python train.py --encoder_arch="convmixer" --model="contrastive image-text model" --image_size=64 --vocab_size=58 --encoder_norm="batchnorm" --encoder_patch_size=4 --encoder_depths=[14] --encoder_widths=[320] --text_encoder_bias="all" --text_encoder_qk_norm=false --residual_init="zero_last" --shampoo_beta=0.95 --grad_clip=0.5 --batch_size=128 --warmup_steps=520
Rows from block 7 of the image encoder of a small contrastive image-text model, named by matrix and row number. Each number is 50 + 15 x the weight over its row's rms, rounded and kept within 0 to 99. All counts start at 0.
After each channel's rows are labels from the 100 images, of 14976, where the channel reaches its highest value: "place" is the part of the image that holds the peak. Only what is clearly more common there than usual is listed. The data: single toy objects rendered from many sides on busy backdrops. In brackets: how many of the 100, against the usual share in percent.
# pw: pointwise conv (encoder.blocks.7.pw.weight, 320x320x1x1), inputs 0-63

pw.142:48 59 62 25 64 46 40 39 60 41 41 68 42 71 51 72 55 23 43 53 28 52 34 35 10 55 51 53 43 44 56 46 38 53 43 80 57 35 49 22 48 47 65 45 54 54 75 50 64 52 39 64 64 47 52 34 40 46 82 55 39 53 45 60
place: top centre (71 vs 11.7)

pw.298:48 43 46 45 34 49 34 31 25 36 27 22 66 27 21 41 50 46 42 45 49 30 15 75 54 47 71 35 35 70 44 35 47 39 35 48 64 52 10 51 48 41 48 56 61 75 51 05 22 45 64 27 71 42 55 38 52 32 43 43 54 50 57 36
place: bottom left (53 vs 9.8)

pw.241:82 60 48 59 73 69 43 56 83 73 17 62 56 19 48 30 79 45 34 48 49 42 58 35 74 35 44 35 67 42 66 55 71 69 30 31 44 56 39 33 53 53 46 69 68 68 59 24 97 56 46 42 60 65 72 23 47 53 57 62 67 53 64 77
place: top centre (36 vs 11.7)

pw.145:55 53 46 69 49 57 49 66 25 49 40 30 49 42 59 52 47 59 99 22 65 53 38 79 58 64 56 44 40 40 38 30 39 70 49 36 23 43 57 53 55 37 69 56 15 32 45 69 38 37 38 40 66 64 50 99 57 58 52 45 52 56 61 44
place: bottom centre (45 vs 11.7)

pw.65:56 25 36 56 42 33 71 34 72 43 66 44 39 44 37 47 52 51 28 34 52 58 49 40 47 68 45 58 56 50 58 48 71 66 76 40 37 78 71 38 35 35 77 51 41 40 40 11 51 14 34 70 45 54 47 51 51 48 47 43 32 43 62 78
place: middle left (56 vs 11.7)

pw.33:63 52 59 32 70 64 55 45 37 31 33 29 47 33 54 57 47 28 35 70 56 54 21 75 39 38 69 30 48 55 63 38 47 54 64 42 43 63 62 49 65 55 71 43 52 78 41 28 48 67 32 32 33 40 46 50 48 60 47 81 81 51 49 43
place: bottom centre (48 vs 11.7); centre (41 vs 14.1)

pw.60:33 43 39 51 74 36 48 36 41 52 61 84 71 33 38 73 43 51 20 61 47 45 24 20 31 36 30 39 48 76 73 61 64 44 37 40 37 37 65 43 33 69 30 57 50 37 46 66 50 43 89 62 52 60 53 45 70 62 45 55 55 37 57 28
place: top centre (73 vs 11.7)

pw.200:47 42 54 43 19 33 31 92 19 38 79 65 48 25 64 38 48 30 29 23 40 41 50 44 59 35 65 51 52 38 44 60 37 57 65 41 43 45 44 42 39 56 54 69 16 84 40 53 60 58 27 35 44 32 36 73 70 42 53 62 55 28 51 55
place: middle left (38 vs 11.7)

pw.66:29 76 48 48 31 56 52 37 63 46 53 42 41 44 34 52 49 52 54 53 53 36 32 54 15 33 58 33 29 65 41 70 28 47 22 46 59 25 50 50 53 42 32 54 19 44 32 53 31 49 65 38 31 35 25 36 44 50 47 54 48 39 65 46
place: top centre (50 vs 11.7)

pw.211:58 56 32 42 34 54 67 13 59 52 43 55 52 44 52 32 33 37 32 45 64 53 71 56 58 56 53 60 63 40 26 13 81 58 52 37 61 55 40 47 18 48 75 29 99 38 39 57 55 44 58 60 39 56 53 32 34 47 42 35 46 43 50 36
place: middle left (62 vs 11.7)

pw.36:54 44 39 53 24 50 52 39 62 42 50 58 48 51 60 35 55 38 57 66 28 20 41 67 47 33 48 55 34 53 68 51 55 39 61 46 36 55 24 45 41 51 83 24 38 59 50 71 69 49 67 45 49 39 43 75 63 62 62 69 75 48 48 46
place: centre (61 vs 14.1)

pw.188:37 76 26 55 64 38 44 61 32 48 51 27 52 45 31 45 86 42 68 57 78 42 66 61 51 44 53 46 53 71 31 56 44 51 28 33 49 73 52 52 50 55 51 58 49 45 44 50 56 63 72 39 40 81 20 67 55 73 37 59 62 23 41 86
place: bottom left (31 vs 9.8)

pw.202:38 51 59 22 39 49 53 44 43 48 43 05 59 53 36 54 69 46 50 53 58 43 50 55 51 56 52 40 49 34 48 52 89 27 32 66 52 63 45 75 50 31 69 42 40 35 67 31 52 49 54 59 46 38 25 60 50 38 32 55 36 25 52 67
place: middle left (38 vs 11.7)

pw.273:64 46 46 57 83 20 75 49 22 51 44 36 18 53 72 43 50 47 24 68 45 37 30 17 48 46 50 64 56 57 40 42 58 53 40 56 66 58 38 23 37 62 58 74 43 35 66 23 53 50 49 70 19 58 80 31 34 69 34 46 44 55 57 50
place: top left (36 vs 9.8)

pw.51:62 83 26 51 38 22 70 42 65 51 43 22 44 37 52 45 54 44 35 37 46 53 64 41 49 47 56 15 89 34 31 53 30 27 59 51 56 44 70 65 70 23 85 68 52 53 31 68 40 50 63 40 54 15 54 24 21 52 40 47 42 67 34 44
place: centre (70 vs 14.1)

pw.31:45 42 55 37 33 25 39 45 41 57 67 46 58 38 33 34 30 43 37 43 51 44 36 42 46 56 43 29 39 45 27 51 78 53 65 49 37 60 34 59 61 49 17 62 24 63 50 43 55 44 64 25 27 60 71 49 61 36 55 36 52 70 18 25
place: bottom left (40 vs 9.8)

pw.34:51 59 79 74 33 47 47 54 54 27 73 47 52 54 69 40 19 51 47 54 74 31 53 32 33 46 55 41 48 55 68 71 56 75 52 44 50 48 70 48 63 38 50 57 41 43 39 26 22 53 48 40 57 49 45 85 37 55 51 52 70 76 51 44
place: bottom centre (49 vs 11.7)

pw.40:55 71 39 40 30 68 49 41 46 68 36 23 47 36 51 36 46 57 15 48 64 66 17 37 38 50 57 48 53 71 49 35 61 66 50 45 49 61 30 64 82 41 51 64 42 56 41 46 37 55 70 41 67 57 75 49 78 36 52 68 40 53 51 44
place: bottom left (53 vs 9.8)

pw.196:09 48 29 58 44 43 75 34 45 48 40 61 49 37 29 60 86 63 53 72 60 68 51 32 42 77 16 22 65 51 73 51 58 56 50 66 55 56 46 24 49 47 53 58 63 58 53 35 44 65 25 43 65 49 41 70 57 43 33 56 23 47 66 36
place: top centre (59 vs 11.7)

pw.115:43 34 27 74 61 43 52 72 23 23 27 37 34 53 77 31 33 37 47 29 45 33 32 35 35 41 59 36 64 36 20 58 21 60 33 28 45 25 32 35 35 69 37 41 82 70 50 51 43 46 43 63 42 49 48 31 24 64 51 62 52 83 45 39
place: middle left (78 vs 11.7)

pw.102:50 33 50 38 72 32 71 19 47 23 39 37 51 47 82 50 72 66 36 56 47 50 51 45 27 37 62 49 68 44 53 31 38 71 55 73 29 58 43 41 59 75 38 62 40 36 22 38 17 71 45 44 55 20 73 57 59 76 39 77 26 34 56 12
place: centre (57 vs 14.1)

pw.110:71 39 29 50 64 59 42 62 37 55 57 64 68 67 54 20 37 57 03 53 45 28 66 57 46 53 24 35 51 34 28 43 74 39 44 26 24 36 39 37 44 35 37 44 50 34 46 71 54 66 53 59 49 29 60 60 14 54 49 46 57 35 53 30
place: top right (36 vs 9.8); bottom right (25 vs 9.8)

pw.284:33 61 66 74 74 45 42 43 42 83 34 27 56 40 42 26 49 36 69 41 41 46 36 41 69 45 41 58 51 63 36 59 58 51 51 54 39 54 43 44 05 41 30 31 69 26 62 51 40 36 66 25 38 73 63 56 28 79 55 66 57 31 57 50
place: bottom centre (55 vs 11.7)

pw.92:55 64 38 14 57 58 27 65 58 63 39 13 73 81 42 46 26 48 31 63 31 41 35 48 39 54 47 56 20 37 33 40 57 47 33 31 50 77 22 53 38 35 21 28 56 67 45 39 23 73 68 62 50 60 59 44 37 31 58 30 39 44 45 57
place: middle left (35 vs 11.7); top left (32 vs 9.8)

pw.127:43 47 34 37 24 28 45 63 45 40 36 50 54 40 65 57 29 62 47 55 64 22 29 60 50 42 70 55 69 38 71 64 43 44 40 45 50 76 74 75 35 34 38 42 42 46 42 69 53 57 51 38 41 38 68 43 56 54 33 44 72 39 29 47
place: top centre (69 vs 11.7)

pw.214:24 31 45 64 30 50 53 62 45 46 32 69 63 57 44 30 25 47 65 39 39 38 57 63 45 54 37 35 51 52 32 64 51 48 50 86 35 48 26 23 58 51 37 23 44 51 68 52 31 45 51 21 49 59 40 77 45 75 51 50 50 62 74 52
place: bottom centre (29 vs 11.7)

pw.101:54 31 48 74 56 30 35 74 58 74 43 50 53 51 54 52 42 60 26 33 55 26 44 57 47 36 59 53 23 39 47 38 29 34 67 47 28 54 15 52 32 35 14 26 78 44 44 47 38 29 50 57 36 36 49 34 36 53 36 42 60 22 54 36
place: bottom centre (61 vs 11.7)

pw.193:46 41 33 56 74 50 54 31 59 49 51 52 43 52 47 38 72 41 78 50 78 51 26 50 52 48 38 58 54 46 50 36 30 53 54 45 44 42 38 51 32 76 22 47 55 61 50 37 33 45 36 20 65 47 46 75 61 67 61 61 55 42 50 47
place: bottom centre (80 vs 11.7)

pw.62:49 58 53 39 65 79 38 46 27 56 43 54 60 47 43 49 43 64 61 32 68 70 37 26 84 55 65 43 41 53 65 75 63 59 59 59 68 39 60 26 42 69 52 42 63 63 53 59 48 45 39 35 49 72 66 51 55 45 44 42 22 60 54 46
place: top left (43 vs 9.8); middle left (32 vs 11.7)

pw.18:50 42 42 46 35 51 65 72 62 71 81 31 52 54 55 53 33 53 32 61 84 37 44 55 35 27 80 18 49 71 59 42 34 64 67 66 51 31 39 46 46 50 54 54 42 49 47 58 63 30 26 34 36 59 37 25 39 37 55 46 56 45 39 17
place: middle left (40 vs 11.7)

pw.219:70 44 26 43 42 31 49 57 44 26 59 19 34 75 63 66 52 39 00 27 87 52 34 70 68 65 55 56 44 60 49 40 51 70 50 43 57 39 24 27 66 76 45 67 59 59 45 54 51 62 30 69 60 31 52 65 42 40 41 53 47 67 41 84
place: middle right (37 vs 11.7); centre (36 vs 14.1)

pw.126:59 50 48 30 31 41 35 36 50 41 60 55 61 71 50 39 50 53 37 45 77 57 46 69 55 32 72 65 60 43 49 60 33 46 36 57 49 68 63 43 34 63 30 65 66 63 55 76 48 55 39 20 51 57 52 65 54 44 60 53 36 50 44 29
place: middle left (35 vs 11.7)

pw.285:49 41 45 50 91 43 52 67 53 52 43 63 60 29 31 27 61 32 34 57 47 13 00 58 55 32 59 12 48 37 60 43 56 39 62 45 39 62 29 67 56 43 47 56 33 48 36 42 33 67 53 27 47 88 50 40 60 33 44 41 50 59 58 37
place: bottom centre (34 vs 11.7)

pw.172:36 52 64 16 35 48 62 92 38 56 69 26 29 27 53 44 63 75 58 49 48 54 52 55 71 43 70 52 58 58 48 63 68 68 61 72 37 42 49 79 32 39 45 64 58 55 42 52 54 41 54 65 37 58 28 47 44 42 34 51 65 44 37 47
place: centre (34 vs 14.1); bottom centre (28 vs 11.7)

pw.53:44 49 52 48 41 52 52 40 42 42 47 80 41 24 37 44 43 58 38 34 52 56 43 62 39 44 44 23 43 81 39 33 66 69 57 53 59 32 42 39 40 70 09 43 59 44 55 43 28 58 40 44 44 70 14 70 29 71 62 50 59 58 38 29
place: top centre (62 vs 11.7)

pw.186:61 32 52 38 45 57 28 48 30 36 43 36 41 32 57 54 52 47 44 38 56 53 17 57 33 60 55 60 44 57 41 49 43 68 74 79 54 43 46 29 37 60 58 37 55 27 46 57 27 40 61 68 65 38 38 41 77 69 49 57 51 20 41 40
place: centre (47 vs 14.1); top centre (39 vs 11.7)

pw.44:16 47 55 21 39 42 71 44 62 54 62 47 48 37 76 67 24 18 54 39 59 91 52 40 23 49 72 60 40 44 63 29 70 55 59 54 48 57 49 69 78 51 49 43 65 52 58 62 36 28 51 39 37 16 58 63 67 52 58 60 59 58 56 34
place: top centre (76 vs 11.7)

pw.152:66 46 40 51 86 57 23 30 51 47 34 67 32 33 55 48 58 60 44 44 70 56 40 56 64 42 35 51 26 57 59 87 27 52 58 60 37 54 30 42 48 58 47 61 54 45 51 39 31 83 59 61 32 72 52 63 65 59 63 42 42 66 55 55
place: bottom centre (64 vs 11.7)

pw.71:74 65 65 60 74 51 41 47 54 59 63 70 37 63 54 54 68 52 33 39 38 45 38 51 44 35 52 49 50 61 70 59 22 68 68 58 61 58 50 37 26 76 72 72 45 55 32 33 30 43 32 40 23 39 45 34 51 88 39 33 41 91 45 38
place: middle right (31 vs 11.7)

pw.64:71 60 42 44 29 49 45 37 14 44 49 48 43 42 38 39 44 58 68 46 51 67 32 36 44 51 60 39 30 55 54 48 53 36 25 63 48 55 41 45 66 66 20 49 59 20 37 60 37 30 49 48 65 35 66 37 37 32 43 49 59 32 50 25
place: bottom right (28 vs 9.8)

pw.134:27 53 66 14 60 47 27 79 69 31 57 54 47 35 64 52 44 35 53 78 43 44 55 59 45 77 53 29 79 65 68 45 40 52 24 51 44 34 67 32 34 40 49 62 31 61 60 65 51 40 45 28 46 40 47 57 45 52 64 32 48 48 28 49
place: bottom centre (52 vs 11.7); centre (36 vs 14.1)